config = dict(
    encoder_parallel_block=False,
    latent_channels=32,
    decoder_widths=[48, 96, 192, 192],
    decoder_blocks_per_level=1,
    optimizer='adamw',
    ema_decay=0.99,
)
Rows from block 3 of the encoder of a small spectrogram VAE, named by matrix and row number. Rows with one number within an expert belong to one neuron, the router's apart. Each number is 50 + 10 x the weight over its row's rms, rounded and kept within 0 to 99. All counts start at 0. After the name is the row's rms in percent of the matrix's.
Before each expert's rows are labels from the 100 clips, of 14976, where the router gives the expert most weight on average: "band" is the frequency band that holds the peak. Only what is clearly more common there than usual is listed. The data: drum patterns on synthesised drum kits.
# router: router (encoder.blocks.3.mlp.router.weight, 8x192), inputs 96-191
# up: expert up (encoder.blocks.3.mlp.up, 8x192x192), inputs 96-191
# down: expert down (encoder.blocks.3.mlp.down, 8x192x192, transposed), outputs 96-191

# expert 5
band: 4000 to 8000 Hz
router.5 081:54 64 71 59 45 44 56 46 40 38 37 61 47 39 51 57 49 53 44 60 59 63 73 50 50 57 62 52 38 56 35 39 64 52 53 41 44 38 43 51 42 50 47 67 37 51 54 42 60 23 61 41 57 46 43 37 45 49 53 47 65 65 41 47 48 59 44 51 45 47 15 37 40 44 53 59 49 56 55 58 42 53 56 60 50 55 40 39 38 47 54 45 38 51 48 51
up.0 071:47 42 23 76 65 63 44 43 43 55 56 58 55 64 35 48 34 30 57 50 48 57 50 48 48 53 44 31 45 53 55 46 48 48 59 52 56 49 47 42 68 49 67 39 51 38 69 72 39 58 41 49 51 70 49 51 53 49 62 63 51 48 52 42 44 51 51 46 57 74 62 59 71 43 48 41 47 54 40 60 38 48 38 46 74 54 40 56 54 46 48 60 48 49 42 66
down.0 106:48 49 47 40 45 55 48 64 56 53 47 51 50 60 36 45 52 13 40 54 50 72 35 53 44 48 54 60 32 37 53 59 74 53 62 61 48 81 43 41 59 41 48 40 49 39 47 49 71 53 32 42 56 43 57 49 47 52 58 48 57 49 55 55 41 49 55 51 31 52 37 43 43 43 46 39 44 52 46 52 56 46 47 49 45 43 63 44 57 45 49 49 86 60 59 13

# expert 3
band: 4000 to 8000 Hz
router.3 089:46 56 38 50 43 60 46 50 33 52 39 51 42 52 32 47 43 45 62 51 46 57 27 50 55 59 61 62 34 63 41 69 46 47 36 63 45 50 57 25 43 48 54 61 55 40 38 48 43 42 41 51 57 44 54 46 35 65 43 34 58 51 51 46 48 69 39 59 54 67 69 48 53 61 62 50 34 43 47 26 24 55 46 60 51 36 56 45 55 60 44 47 30 49 51 45
up.0 094:57 70 53 64 47 47 33 37 32 37 65 53 47 49 33 23 56 36 60 51 54 48 59 54 43 45 60 45 59 73 52 42 51 58 42 60 54 49 54 54 45 50 50 39 49 28 56 45 58 30 41 61 39 56 63 57 50 61 46 64 72 47 53 69 43 54 47 33 77 49 39 59 62 51 61 47 66 48 36 55 54 42 40 57 76 58 47 47 37 57 49 46 57 46 43 48
down.0 071:41 55 31 56 58 52 23 38 24 58 46 55 47 49 65 37 65 44 54 48 51 52 62 52 58 45 44 34 53 56 45 57 42 51 51 58 58 41 55 58 62 57 66 44 53 48 67 56 29 56 52 47 42 56 64 54 39 53 53 61 56 46 34 55 55 53 48 39 63 78 27 61 66 46 59 57 55 69 22 44 50 51 56 45 66 46 51 53 50 52 68 55 44 64 37 63

# expert 6
band: 2000 to 4000 Hz
router.6 137:54 60 54 60 59 54 54 49 39 64 45 55 51 61 56 61 52 60 52 51 58 38 56 59 60 51 50 51 57 54 69 59 29 55 55 40 55 10 55 55 62 56 67 54 59 62 64 57 65 55 69 51 60 57 58 62 46 66 56 52 47 51 60 53 69 41 45 46 58 49 64 55 51 62 38 62 49 65 46 51 39 59 43 57 52 59 50 42 59 42 67 53 60 62 52 59
up.0 138:55 68 63 41 46 71 50 38 60 45 57 50 56 42 50 39 66 48 49 45 47 40 53 60 44 61 48 61 57 53 60 47 32 53 69 39 54 35 58 55 42 43 57 58 52 60 40 58 40 56 57 52 45 43 62 45 72 51 67 65 46 56 53 39 39 42 75 65 48 26 53 53 55 37 49 44 58 51 47 47 52 47 49 49 44 41 49 47 48 46 53 54 57 39 52 47
down.0 091:42 44 45 50 60 73 51 45 58 55 48 51 58 54 61 49 63 29 52 39 47 65 24 46 42 51 38 42 55 38 43 68 54 52 46 52 62 45 41 28 70 46 45 49 49 29 40 52 59 55 41 50 58 56 49 59 44 49 56 47 55 47 64 69 57 62 71 28 56 62 55 65 58 56 51 44 33 55 33 34 55 40 39 55 50 39 53 63 54 57 52 37 44 37 49 55

# expert 0
band: 250 to 500 Hz
router.0 083:57 59 41 67 48 61 37 28 32 43 39 51 60 43 47 40 50 60 42 53 43 62 54 49 50 50 56 63 45 55 51 53 45 47 32 35 47 45 64 46 53 50 60 54 64 58 57 45 45 55 65 55 69 55 55 43 43 37 47 43 60 55 49 36 51 60 50 33 58 60 31 56 51 27 56 52 39 41 51 41 52 36 63 35 63 44 53 49 65 59 56 50 46 37 48 49
up.0 067:46 54 51 49 52 34 41 48 65 27 36 46 41 65 41 59 44 34 45 26 56 48 46 56 54 55 47 51 54 41 66 53 55 62 44 77 70 49 48 59 63 43 48 50 56 44 50 58 44 48 62 50 45 55 62 31 45 49 47 37 51 52 37 60 39 49 48 43 18 37 43 51 48 63 45 59 45 54 50 58 59 72 57 45 43 36 56 55 51 31 46 58 53 43 56 48
down.0 085:52 47 56 72 48 57 51 36 52 46 50 53 46 37 62 56 41 78 63 56 59 25 59 45 59 47 55 44 59 60 53 57 18 41 57 52 59 41 48 50 54 45 34 46 56 42 61 54 21 49 49 42 54 45 55 58 52 55 45 42 53 64 44 43 46 34 42 34 67 47 52 40 50 70 61 54 58 39 51 51 48 50 47 51 35 64 38 54 66 48 66 49 15 48 26 60